{"model": "sound classifier", "dataset": "notes from a synthesiser with random patches", "train_examples": 78125, "input": "log_mel", "win_length": 400, "targets": ["oscillator", "filter", "envelope", "filter motion", "pitch class"], "num_classes": [10, 5, 4, 4, 12], "subsampling": 2, "layers": 8, "width": 256, "residual_init": "scaled_by_depth", "optimizer": "muon", "batch_size": 128, "decay_fraction": 0.3, "final_lr_fraction": 0.1}
Rows from block 4 of a small sound classifier, named by matrix and row number. Rows with one number belong to one neuron. Each number is 50 + 10 x the weight over its row's rms, rounded and kept within 0 to 99. All counts start at 0. After the name is the row's rms in percent of the matrix's.
After each neuron's rows are labels from the 100 clips, of 14976, where the neuron reaches its largest size: "responds to" is what is common among them. Only what is clearly more common there than usual is listed. The data: notes from a synthesiser with random patches.
# u: gMLP up (value half) (model.blocks.4.mixer.u.weight, 768x256), inputs 128-191
# v: gMLP up (gate half) (model.blocks.4.mixer.v.weight, 768x256), inputs 128-191
# out: gMLP down (model.blocks.4.mixer.out.weight, 256x768, transposed), outputs 128-191

u.450 108:44 45 70 45 44 59 55 62 63 49 38 58 26 55 56 34 32 51 58 58 44 43 52 67 50 59 61 55 56 72 42 55 46 44 63 46 52 55 59 56 46 58 41 57 43 48 67 48 40 54 59 56 61 43 65 66 49 55 31 34 45 45 46 54
v.450 114:62 55 39 65 47 67 30 43 46 67 56 55 43 39 45 52 51 37 57 32 30 33 53 65 43 59 39 50 53 57 35 56 55 39 47 46 54 56 42 55 57 55 55 61 48 45 40 40 40 37 64 64 50 58 49 54 38 49 59 45 45 71 62 67
out.450 114:36 45 40 56 71 26 41 63 67 70 36 55 47 34 60 52 57 33 51 46 63 56 45 60 51 58 53 53 58 49 36 50 44 57 41 44 40 48 57 60 61 52 46 43 58 53 50 70 38 62 47 39 67 46 59 39 45 47 62 41 45 33 62 36
responds to: hard sync; pitch class: C#; text has "register"

u.170 045:41 30 39 35 56 48 55 29 55 41 28 62 51 62 29 44 54 57 69 36 48 36 59 46 41 42 52 47 50 66 47 48 50 30 48 48 56 50 65 49 42 61 55 26 42 44 30 63 38 68 45 45 53 57 53 51 62 50 35 70 38 44 27 32
v.170 036:36 59 36 61 26 56 45 26 68 43 39 62 66 62 58 43 47 50 68 49 44 55 46 45 52 32 43 54 52 65 56 63 45 43 55 39 46 41 59 57 59 46 67 43 47 52 50 32 49 57 42 48 53 42 55 49 67 48 28 60 38 67 51 62
out.170 045:71 57 73 49 55 57 45 53 44 74 44 56 52 63 58 62 30 30 54 43 56 33 47 67 42 59 49 48 45 49 50 56 46 35 56 48 48 59 51 49 56 54 38 41 48 38 56 55 38 60 59 60 26 54 42 48 33 22 57 43 50 47 45 47
responds to: hard sync; narrow pulse

u.563 131:29 44 54 52 64 35 67 40 61 42 56 34 59 47 47 49 42 53 49 55 38 45 57 52 49 44 59 59 30 33 45 49 46 63 58 36 53 56 73 48 47 50 45 48 28 50 54 53 57 52 62 43 51 55 45 44 58 52 49 48 66 47 53 63
v.563 130:50 56 56 43 37 40 60 61 55 40 54 62 37 56 68 53 60 56 45 61 43 57 56 54 51 32 54 54 48 49 60 48 49 57 54 46 55 62 49 54 57 58 45 52 50 63 49 76 52 55 50 41 64 41 44 59 56 46 49 65 54 53 67 58
out.563 132:47 62 55 48 56 42 42 70 53 53 65 40 50 40 52 49 68 58 52 53 49 48 29 53 33 37 66 67 49 43 34 35 69 59 48 68 53 55 52 50 74 50 68 50 46 51 51 55 46 50 42 44 29 41 59 56 39 63 47 59 32 49 64 45
responds to: triangle

u.199 116:35 59 44 52 47 72 45 35 44 50 71 64 38 71 56 56 44 59 55 52 61 28 53 42 53 57 50 44 33 44 41 53 45 48 59 52 39 63 47 68 60 52 54 60 51 39 57 51 34 28 61 44 51 52 45 41 43 61 54 49 67 48 43 55
v.199 120:32 67 66 46 43 49 52 57 50 30 42 41 54 64 54 38 32 74 45 57 38 53 51 45 43 69 55 45 38 46 43 67 41 56 54 43 39 40 69 55 41 49 54 59 62 33 51 47 44 43 43 34 56 49 62 32 53 47 55 55 54 69 38 35
out.199 115:41 41 57 42 58 50 35 33 49 52 46 36 56 40 38 46 51 46 57 35 42 51 61 39 42 50 43 28 37 46 34 48 54 43 63 57 42 41 46 42 56 41 71 42 44 56 40 46 41 55 56 46 31 46 54 57 57 48 52 33 56 46 50 51
responds to: low-pass; resonance

u.712 094:43 40 39 46 50 49 39 56 46 40 55 42 47 51 40 46 64 42 52 59 38 38 58 66 47 32 40 53 60 50 38 69 48 61 51 41 30 51 43 50 33 75 45 50 49 37 47 61 60 71 36 46 50 44 44 39 50 56 46 59 65 48 37 42
v.712 092:57 62 35 41 49 58 39 41 64 35 51 62 58 58 45 57 63 63 41 57 43 38 56 55 50 38 62 47 53 54 45 38 56 48 49 58 51 51 44 48 38 42 39 57 54 53 45 43 56 61 52 45 49 44 54 55 54 32 52 81 43 35 52 31
out.712 092:65 53 47 61 28 42 65 52 44 19 44 34 63 66 23 51 52 40 46 52 42 44 44 37 33 43 51 54 53 57 36 62 50 46 48 43 60 65 50 49 48 45 60 64 46 36 66 38 68 54 43 26 53 60 60 54 45 44 68 43 56 45 40 63
responds to: noise

u.660 054:61 53 58 59 49 50 62 34 27 36 53 35 60 51 59 58 65 51 47 57 58 58 45 63 41 56 42 56 38 46 49 57 58 61 51 52 64 67 46 45 50 61 50 50 29 44 45 67 49 45 46 50 56 58 67 38 48 56 54 38 68 58 47 38
v.660 047:50 60 61 53 45 56 53 49 42 39 51 59 64 50 49 69 51 64 52 33 46 53 50 48 42 27 39 53 48 61 31 56 51 43 45 53 55 57 45 45 49 43 47 44 44 59 46 46 50 61 42 61 53 69 59 47 29 50 59 32 42 70 51 45
out.660 056:39 47 66 43 28 48 48 41 63 52 52 42 64 55 42 41 58 33 58 59 58 48 53 45 39 41 59 49 39 51 60 64 54 42 51 59 44 38 31 54 57 62 51 53 62 60 55 44 43 48 53 60 42 55 49 41 53 72 46 42 64 46 44 56
responds to: high-pass; filter wobble

u.267 119:52 43 53 43 56 52 39 61 52 73 28 63 51 30 50 51 52 62 39 65 37 40 48 37 62 43 57 48 58 41 36 36 63 55 48 63 56 58 45 65 52 45 61 57 56 52 61 50 54 52 36 52 39 40 45 46 47 63 44 58 47 51 25 35
v.267 111:44 59 38 66 59 40 32 56 50 59 37 44 42 54 50 51 54 54 42 42 40 31 78 36 57 58 63 52 71 59 36 54 45 58 42 38 51 42 41 67 52 37 44 57 55 48 59 55 55 47 52 49 47 46 61 48 37 66 57 42 53 59 74 49
out.267 107:54 54 44 58 56 51 53 43 33 57 66 64 61 44 56 62 49 29 54 48 58 54 61 48 44 46 62 50 57 57 46 33 36 52 35 63 71 57 44 42 40 60 44 46 60 49 51 46 62 56 41 44 29 73 45 53 44 37 49 69 58 63 53 34
responds to: gate; echo

u.550 085:40 30 53 54 52 53 31 59 53 48 58 54 55 37 56 51 53 41 61 42 38 58 50 46 54 35 51 54 46 40 51 50 64 46 41 40 61 51 44 42 49 50 48 41 41 53 63 48 45 39 55 46 52 54 35 54 53 45 57 67 50 51 58 35
v.550 090:38 57 57 33 54 37 46 51 55 50 53 44 54 43 60 34 44 64 51 59 63 61 65 49 54 52 57 64 36 57 67 57 35 42 58 48 48 29 61 62 43 47 61 43 50 49 57 53 64 39 54 64 42 31 46 54 59 43 53 49 63 49 57 57
out.550 083:52 46 48 27 53 56 51 64 45 52 60 73 34 47 52 49 40 33 40 45 58 47 56 61 61 45 53 52 59 48 40 63 41 43 50 47 55 38 51 56 50 62 53 46 56 59 62 47 52 69 50 49 56 47 51 41 46 55 49 63 63 70 38 55
responds to: notch; square

u.54 101:41 57 47 61 57 45 49 64 48 56 43 62 35 72 54 57 45 52 57 53 49 38 38 64 60 58 55 42 52 47 47 56 52 62 55 52 45 26 36 43 58 39 44 41 53 45 58 40 57 27 44 44 36 60 45 51 56 48 68 46 73 62 58 50
v.54 098:53 53 68 40 64 38 53 62 40 46 36 52 40 61 41 56 55 57 54 60 48 39 45 71 58 56 48 54 53 38 64 62 49 40 62 26 49 55 41 54 62 61 56 53 57 50 60 72 47 32 49 54 40 56 48 61 71 45 72 65 58 52 50 30
out.54 099:66 30 45 50 53 48 43 52 43 41 36 37 49 54 53 46 46 46 66 45 54 64 50 35 48 75 65 32 41 44 59 57 53 50 45 72 68 54 54 73 55 43 45 48 37 63 61 49 48 45 41 44 40 41 51 45 36 49 45 60 38 62 39 46
responds to: hard sync; text has "register"; pitch class: B

u.152 126:48 53 60 66 45 48 44 38 35 41 36 33 41 46 66 43 36 44 56 47 56 57 52 46 57 49 54 63 41 53 67 32 45 34 45 53 53 48 45 44 36 41 46 54 53 53 65 50 57 37 59 48 49 76 61 56 48 47 60 43 68 32 46 32
v.152 128:68 54 48 29 39 54 55 53 61 40 44 39 31 38 39 52 39 50 34 40 61 35 42 61 67 63 41 66 53 46 80 44 52 53 60 50 45 46 51 56 68 64 60 50 28 48 52 47 53 60 41 49 44 36 49 50 57 38 54 63 40 43 37 51
out.152 129:53 43 22 14 54 50 57 45 67 61 57 40 54 61 55 54 44 53 45 29 48 60 34 39 43 46 53 44 59 47 52 60 57 45 55 36 43 51 48 40 59 60 59 54 70 43 41 42 33 45 53 40 64 53 59 47 59 59 49 42 46 60 35 33
responds to: bass register; low-pass

u.400 109:39 53 33 51 46 50 59 65 50 45 67 62 62 46 32 64 51 51 47 63 73 63 48 36 74 50 21 43 40 44 60 48 52 39 46 78 57 55 58 52 52 53 41 62 46 65 58 50 54 41 38 57 54 48 56 56 31 37 54 46 49 61 52 38
v.400 102:46 54 60 59 38 56 55 46 61 49 64 40 36 60 43 63 40 38 69 44 30 45 41 38 47 43 59 61 72 47 61 42 45 52 48 56 49 42 46 61 54 38 51 70 64 47 49 20 41 56 38 51 53 46 30 36 46 46 44 47 64 53 59 59
out.400 097:55 65 55 42 53 62 57 53 62 57 46 33 38 50 53 59 37 63 43 43 53 64 52 49 37 55 48 64 47 46 61 49 48 48 61 53 40 40 38 58 31 48 62 42 52 46 68 63 46 41 51 52 44 50 45 51 46 59 59 53 37 55 61 57
responds to: notch; filter wobble

u.33 102:45 40 48 51 54 37 39 54 39 37 54 41 33 47 51 56 51 53 65 59 64 61 50 51 43 61 52 56 28 50 67 40 43 48 38 40 50 55 64 48 57 67 50 55 51 62 66 40 37 57 46 43 64 41 44 52 47 56 46 55 72 49 51 54
v.33 096:52 31 53 70 42 46 49 44 57 50 55 52 54 51 63 63 51 62 54 51 55 46 33 46 48 75 53 47 35 63 53 56 53 60 51 61 38 53 43 57 59 42 59 75 71 56 59 56 58 59 60 55 47 56 63 50 47 38 38 44 68 28 65 51
out.33 092:47 41 32 66 35 43 31 69 52 43 45 62 57 65 48 43 62 39 46 56 50 63 53 45 36 32 40 51 56 70 61 46 37 75 51 53 56 53 60 46 54 32 61 50 50 60 51 50 43 56 45 44 64 59 47 60 50 59 69 53 36 41 48 47
responds to: inharmonic FM; hard sync; pitch class: A

u.3 083:64 62 54 43 50 48 83 48 59 44 40 44 48 58 53 45 51 36 51 49 43 42 47 43 50 70 53 38 36 46 42 56 43 37 40 37 32 38 39 41 45 41 62 57 41 40 50 66 52 58 48 50 61 50 51 38 76 49 44 51 46 55 47 54
v.3 088:66 52 55 43 45 32 46 63 57 60 53 48 51 43 53 67 42 56 38 56 50 44 44 45 41 54 70 50 55 46 46 56 47 42 57 45 34 36 33 51 54 54 67 54 48 59 51 53 68 43 68 52 54 48 58 28 53 70 65 46 55 36 60 41
out.3 091:38 64 57 65 59 47 75 52 41 29 50 59 45 63 57 56 52 49 65 44 63 56 52 44 56 39 47 46 51 51 39 39 43 46 63 66 56 53 40 45 40 47 59 52 62 51 56 42 49 54 51 47 35 34 56 30 49 49 58 42 36 48 64 57
responds to: low-pass; bass register

u.35 103:44 56 48 45 44 54 52 50 33 60 47 47 41 57 51 66 40 31 49 34 63 40 34 58 44 55 57 56 70 76 50 62 47 50 50 39 33 32 46 44 45 49 46 49 65 71 56 46 51 44 32 36 63 44 53 55 39 55 51 42 45 57 50 42
v.35 109:52 62 53 54 55 45 38 36 47 58 34 40 36 55 39 51 54 39 63 37 43 40 30 23 50 50 60 42 55 68 34 43 55 39 56 60 55 55 27 55 54 52 38 50 30 50 50 62 59 75 38 36 46 22 45 45 59 45 35 65 50 57 59 43
out.35 099:72 57 60 53 63 49 59 49 44 81 52 46 53 57 69 53 55 50 52 39 48 33 31 68 43 50 53 34 57 50 79 40 50 56 58 53 56 55 68 68 58 48 50 49 66 62 45 50 57 55 45 31 51 40 45 52 50 46 53 51 38 34 46 44
responds to: hard sync

u.9 085:49 67 57 45 42 34 59 46 43 29 58 40 42 51 48 62 48 50 58 59 31 41 62 54 45 72 44 56 38 56 37 58 55 58 63 56 63 48 34 50 46 64 44 39 57 40 60 37 35 47 66 39 54 50 53 41 37 57 54 44 56 32 43 59
v.9 078:67 55 50 42 25 42 66 58 64 45 79 46 46 55 42 57 42 37 61 73 53 41 55 39 68 69 52 52 42 55 46 58 48 59 52 52 43 42 59 44 55 47 45 52 50 49 59 46 60 51 45 59 61 60 55 40 41 55 35 42 52 41 40 78
out.9 076:46 52 67 45 55 62 59 35 61 46 73 44 61 53 59 57 38 56 59 54 43 37 50 43 39 53 50 46 41 27 44 47 59 49 41 52 30 57 45 55 53 40 66 51 45 54 70 35 41 51 42 43 42 57 43 39 51 41 32 45 62 69 38 49
responds to: inharmonic FM; bass register

u.48 057:47 65 42 56 47 66 53 38 47 53 46 55 36 44 33 54 44 46 69 31 41 54 22 53 58 44 51 51 55 49 58 39 62 31 57 42 62 35 53 48 45 46 62 66 44 59 47 23 63 60 51 48 55 49 46 45 56 52 49 52 61 57 34 46
v.48 060:46 44 47 40 55 55 38 36 53 41 45 67 56 35 46 55 51 33 41 40 54 50 54 42 69 52 40 47 64 79 58 38 39 32 55 49 62 45 47 52 55 46 72 58 55 51 67 41 56 52 61 50 49 48 45 65 50 46 56 44 59 58 53 43
out.48 063:51 60 49 58 62 58 44 56 55 46 65 75 51 58 49 38 49 56 50 58 50 50 50 52 47 32 43 41 56 47 45 38 42 34 40 44 40 40 49 17 60 52 40 58 42 67 47 52 67 54 72 42 47 49 43 50 60 67 63 40 66 52 34 46
responds to: low-pass; noise

u.601 023:41 56 30 30 25 60 59 46 44 46 26 55 34 58 42 37 52 55 44 59 45 57 56 58 54 41 44 61 51 58 33 44 46 57 77 65 55 54 61 40 51 42 46 54 49 59 63 60 55 41 69 61 31 66 39 66 57 40 58 52 60 64 38 59
v.601 009:32 58 41 39 52 49 68 38 69 41 58 50 49 69 61 56 60 52 49 49 35 39 58 57 34 39 42 55 68 42 37 47 59 58 53 51 47 66 58 27 40 74 33 62 66 52 62 43 40 51 44 80 44 52 45 43 54 50 51 56 62 55 45 61
out.601 019:62 50 62 53 63 45 42 52 54 39 53 49 54 43 59 63 45 44 58 38 52 50 65 37 35 39 26 66 56 56 59 50 64 31 40 47 63 41 43 48 47 61 61 46 49 56 56 48 45 61 37 47 66 52 58 47 34 39 28 64 56 57 50 51
responds to: high-pass; filter motion: filter closing; noise

u.734 049:61 66 57 64 43 47 47 49 48 45 52 53 43 48 64 43 70 51 48 54 39 35 40 51 38 61 71 47 58 62 47 42 59 34 42 33 33 40 47 52 39 51 43 33 54 46 59 56 35 44 73 39 55 54 49 39 62 54 38 51 44 51 53 55
v.734 043:67 61 59 60 39 48 52 46 43 46 55 80 44 41 50 49 67 61 59 43 64 30 44 38 39 22 56 60 33 46 34 37 51 49 76 38 36 50 45 56 49 50 42 43 47 56 38 51 65 53 65 51 63 45 48 24 40 58 43 36 44 43 41 41
out.734 049:60 74 65 57 64 54 54 40 40 45 57 50 57 35 63 45 54 43 56 43 48 55 30 29 47 52 69 45 46 44 54 53 51 51 62 48 41 56 47 41 46 38 44 43 54 44 40 73 55 48 51 56 42 55 46 43 32 48 58 44 37 41 80 58
responds to: low-pass; narrow pulse

u.532 110:45 38 41 61 61 60 63 50 73 50 39 44 43 45 38 57 59 41 51 58 55 51 50 51 69 38 45 59 46 34 49 48 46 57 51 47 56 43 40 56 52 58 26 62 63 47 49 29 59 54 41 56 46 49 39 46 36 74 61 51 42 50 53 35
v.532 117:52 39 53 74 53 53 62 49 40 57 55 55 69 40 37 41 54 71 56 61 48 49 44 50 69 33 45 42 52 44 24 54 31 49 48 40 29 58 44 41 38 40 41 63 50 38 49 35 63 53 44 62 43 39 65 46 43 63 60 41 45 48 56 34
out.532 117:67 44 65 53 53 52 35 60 56 58 56 44 58 47 55 45 62 61 59 53 62 42 61 51 53 48 39 52 60 51 44 52 56 41 61 62 47 63 47 53 33 69 50 43 39 41 49 60 58 52 52 39 49 66 58 37 44 54 55 45 53 52 58 35
responds to: notch; bass register; square

u.424 121:61 36 47 48 51 57 44 50 65 61 32 51 49 51 56 46 55 63 46 35 54 70 35 42 42 43 53 59 63 62 67 54 51 37 49 44 73 29 47 53 44 27 45 47 37 72 63 44 56 45 42 56 46 44 40 27 61 45 56 50 53 46 46 51
v.424 123:55 63 46 46 49 38 37 53 65 67 50 51 39 49 47 49 49 63 55 52 56 57 43 46 48 49 56 39 59 39 46 52 38 42 53 41 48 52 44 59 31 53 46 34 48 63 55 44 40 53 60 47 46 35 35 50 47 55 38 55 50 41 56 35
out.424 115:50 44 40 45 39 52 60 46 55 58 62 33 40 47 38 32 64 51 58 61 54 47 59 58 56 49 63 55 48 43 44 59 26 40 60 54 61 53 62 33 59 56 52 50 28 49 39 51 48 43 73 45 57 55 46 63 49 60 33 55 32 43 46 41
responds to: bass register; detuned saws

u.701 105:53 37 48 43 50 62 56 65 50 61 43 46 50 41 42 55 65 54 30 57 48 70 63 48 64 47 39 40 62 56 46 52 55 47 41 48 41 45 60 52 52 52 56 66 33 71 50 44 51 62 66 59 37 45 49 49 55 55 53 36 49 33 48 55
v.701 108:35 50 48 48 51 42 47 60 58 60 47 47 35 50 33 54 44 38 39 63 52 47 68 51 58 37 53 38 34 53 50 57 63 69 52 46 48 59 33 55 39 51 48 41 46 45 35 40 34 48 44 52 39 49 55 43 63 53 48 44 43 71 61 51
out.701 118:44 53 61 41 47 57 58 47 41 34 55 47 61 43 50 49 52 42 44 45 57 46 48 42 40 47 51 44 36 43 51 38 48 66 58 49 37 33 35 42 52 61 59 38 57 43 54 60 52 51 52 34 61 74 41 57 52 50 56 57 57 59 47 77
responds to: inharmonic FM

u.221 018:51 56 41 55 37 40 36 50 45 36 45 50 47 48 54 38 65 45 56 60 36 54 56 34 50 46 54 41 52 60 41 55 46 68 48 63 62 37 64 44 48 49 61 71 42 44 52 69 58 37 42 54 56 67 47 37 42 60 78 52 54 48 52 52
v.221 013:42 54 42 39 67 52 38 57 49 48 45 47 48 45 40 59 62 40 48 65 37 45 60 36 63 51 63 39 52 74 45 33 48 67 59 49 62 51 65 36 43 50 59 62 36 40 53 70 38 48 43 64 52 53 61 51 43 52 51 47 42 41 23 50
out.221 018:51 42 49 61 56 52 41 46 38 44 60 35 64 52 36 75 20 68 42 48 53 55 63 50 52 62 34 50 48 53 64 57 62 40 40 62 60 47 62 54 44 45 55 36 58 50 58 48 35 49 53 51 38 38 47 56 59 31 51 61 38 58 56 55
responds to: triangle; filter wobble

u.219 061:52 62 50 50 74 71 50 65 22 58 49 26 58 66 51 48 42 41 54 29 50 45 49 44 43 59 48 63 54 51 42 54 55 48 41 54 55 49 49 38 60 65 48 31 66 45 59 54 53 56 37 46 41 50 40 56 57 42 72 40 39 50 50 56
v.219 064:61 51 62 51 59 44 62 58 49 54 50 45 61 47 41 56 41 46 44 57 46 36 46 57 63 55 61 61 35 48 48 55 29 62 48 48 47 58 64 49 51 46 51 52 39 42 55 77 48 47 45 49 43 74 42 50 41 48 58 63 38 53 41 55
out.219 061:51 58 38 36 24 55 54 62 58 20 48 40 61 59 37 58 46 34 52 56 67 52 61 23 45 53 56 49 38 46 51 33 49 65 40 59 18 56 74 74 47 66 62 35 46 41 41 35 53 47 38 40 48 42 56 43 51 62 42 47 61 37 57 38
responds to: low-pass; filter wobble

u.140 113:68 22 56 48 58 32 56 50 62 51 54 51 40 43 29 57 48 36 68 44 41 63 49 70 56 38 44 61 49 56 61 55 39 59 48 54 40 59 43 46 39 43 58 46 43 44 46 52 60 61 52 44 45 62 59 66 51 45 32 43 56 47 59 53
v.140 127:61 57 68 27 69 64 58 35 39 47 65 61 52 42 62 58 36 56 54 56 58 46 57 56 58 53 57 50 45 47 59 48 54 58 53 47 62 67 59 64 61 68 43 50 53 52 38 55 50 67 59 51 58 34 42 72 46 61 57 46 56 64 45 43
out.140 131:51 59 76 55 32 35 42 49 72 55 46 44 38 44 48 44 53 53 46 50 26 58 43 48 40 45 45 65 43 51 59 41 42 51 43 61 55 67 31 57 41 45 51 45 59 59 29 51 54 38 55 48 58 35 44 61 55 48 40 57 67 42 36 50
responds to: noise; drive

u.498 031:31 53 60 69 54 38 55 39 49 45 56 41 37 69 64 50 60 51 52 57 52 53 42 63 45 60 44 53 60 68 53 65 47 49 30 67 54 42 63 41 57 49 56 30 43 54 32 68 60 57 67 43 63 57 51 58 62 49 60 47 54 57 38 43
v.498 013:52 26 49 53 58 53 66 29 45 46 49 58 51 52 50 51 46 47 53 73 36 52 39 48 50 46 50 69 54 61 45 72 41 48 60 62 59 53 55 71 55 67 62 42 56 48 39 57 43 48 72 35 69 44 48 60 57 56 48 50 37 42 40 29
out.498 032:44 48 67 42 52 52 34 48 44 57 37 44 55 49 52 52 46 28 69 62 67 26 47 43 45 54 31 51 54 59 48 66 53 43 43 47 58 45 41 49 40 51 51 43 56 55 50 44 39 42 60 38 53 57 60 56 62 54 54 48 38 59 52 40
responds to: high-pass; filter wobble

u.418 062:57 56 50 46 54 46 39 46 72 31 55 23 56 46 40 49 60 58 45 68 64 55 51 62 60 44 53 51 40 45 32 42 53 60 67 52 53 52 52 58 41 50 64 47 43 56 46 41 36 51 49 53 50 42 41 54 56 66 26 53 50 44 66 63
v.418 049:61 56 50 33 57 40 35 61 56 42 60 30 49 44 57 54 53 36 48 53 51 60 58 57 41 29 47 65 60 47 39 41 64 46 50 49 48 49 57 60 36 68 59 67 53 69 43 41 49 49 52 41 77 39 52 50 49 29 50 53 32 35 48 49
out.418 059:34 47 55 55 49 51 53 41 27 45 58 63 56 20 74 54 56 31 47 45 48 50 44 42 63 58 55 49 39 32 56 39 66 55 46 47 51 51 48 41 39 40 44 52 51 64 49 46 44 22 46 58 58 49 63 33 35 47 53 62 34 33 52 53
responds to: bass register; detuned saws

u.183 122:40 57 72 51 76 70 49 35 53 46 37 56 56 58 70 61 43 66 62 37 54 48 51 50 59 53 48 44 43 61 59 38 42 48 54 46 63 58 40 54 57 24 40 48 62 37 60 49 54 67 54 51 60 46 54 69 49 35 58 42 44 30 67 64
v.183 115:56 51 48 48 47 43 49 47 55 41 40 79 51 53 62 46 59 35 48 56 55 53 44 50 52 41 54 56 56 64 59 36 62 48 41 58 51 56 41 52 65 32 61 47 59 40 44 60 61 60 53 63 34 51 42 40 50 36 49 58 32 48 45 65
out.183 113:43 42 56 40 61 54 43 52 45 44 66 65 58 66 56 54 45 78 57 62 43 60 42 52 46 67 53 53 47 50 57 40 38 48 61 58 48 45 49 45 48 57 35 53 57 45 57 51 47 51 36 50 43 48 56 57 39 61 40 75 42 61 62 43
responds to: low-pass; resonance; oscillator: ring modulation

u.212 093:58 54 60 32 49 45 46 31 39 38 34 48 49 64 64 40 38 41 56 52 46 80 58 55 49 16 52 51 45 63 33 52 65 50 50 44 55 58 41 47 50 48 48 54 39 43 64 57 58 56 47 48 62 65 43 38 50 53 60 40 46 52 47 48
v.212 091:46 50 49 79 51 63 48 48 46 55 43 57 51 55 51 51 51 39 38 48 41 41 41 39 51 43 43 67 40 39 48 59 49 54 59 55 49 37 62 41 37 52 57 47 43 38 66 59 58 38 49 44 50 44 31 64 53 43 50 54 35 51 43 61
out.212 084:56 59 49 45 38 60 61 49 46 33 37 45 56 47 41 39 55 49 53 47 24 60 28 54 58 58 41 61 37 41 52 47 52 43 53 52 57 54 44 53 53 61 38 75 45 49 35 42 48 43 42 49 55 46 48 69 49 64 61 39 51 57 54 41
responds to: notch

u.573 074:42 59 54 59 64 60 51 32 56 57 44 50 59 46 58 49 27 52 80 53 40 40 41 51 44 48 40 67 58 60 55 58 64 31 52 65 46 56 52 34 62 46 60 32 54 54 32 42 57 56 62 61 71 57 46 48 43 44 45 60 27 48 60 18
v.573 074:55 66 37 52 62 65 62 33 50 57 47 52 64 42 53 59 59 55 55 53 50 37 44 55 64 68 42 50 62 67 30 59 49 35 52 54 48 34 59 41 46 46 48 46 72 40 35 38 48 46 51 39 57 53 64 54 49 54 53 47 48 64 50 37
out.573 068:36 48 60 61 48 50 46 52 65 48 44 50 53 35 60 45 27 44 58 60 60 35 41 66 52 54 49 54 47 44 59 50 44 45 56 58 47 25 51 35 43 62 50 38 59 58 45 53 43 33 31 50 46 69 56 55 56 53 44 49 44 46 59 30
responds to: high-pass; hard sync

u.449 031:46 64 53 62 45 42 35 66 48 58 51 69 33 45 61 63 37 57 67 44 61 73 43 55 46 48 45 57 49 49 49 44 52 40 37 58 54 49 53 26 44 44 55 54 52 55 55 58 56 47 62 34 53 59 56 34 57 46 42 53 42 42 49 38
v.449 008:49 48 52 58 44 69 48 39 46 41 60 61 38 42 59 50 40 66 44 70 53 43 50 58 52 67 56 58 38 68 31 48 49 54 58 34 53 45 46 39 36 62 53 48 49 61 51 54 59 60 29 69 39 63 42 53 54 49 52 53 37 28 39 45
out.449 029:49 60 59 48 67 71 56 25 48 44 59 47 56 51 57 53 37 51 58 49 54 37 41 39 46 68 64 50 50 40 61 53 50 45 42 55 45 30 49 53 35 48 62 65 46 54 44 55 41 67 38 62 55 58 40 30 71 56 73 39 43 34 58 50
responds to: low-pass; resonance; oscillator: detuned saws

u.34 123:53 45 63 39 55 64 46 56 52 42 43 56 59 77 48 45 31 62 43 47 49 44 46 45 55 42 54 47 44 57 46 40 45 53 48 39 32 64 46 47 57 55 45 57 46 46 30 58 27 47 51 52 31 51 53 64 38 51 62 54 48 52 64 62
v.34 122:49 42 54 43 36 61 42 57 45 54 52 26 42 53 57 43 42 50 52 50 64 50 40 41 54 48 52 46 58 53 58 51 63 73 68 40 42 52 55 55 56 64 45 59 48 43 53 40 39 79 64 52 34 51 51 59 47 44 43 59 56 44 56 46
out.34 110:36 56 64 47 52 51 44 60 38 54 48 49 48 57 37 62 64 51 55 31 68 50 52 49 51 50 56 49 53 46 43 56 48 44 50 49 60 61 43 57 52 52 54 64 42 58 46 52 47 40 52 48 29 36 60 48 41 71 55 46 59 45 50 45
responds to: triangle; detuned saws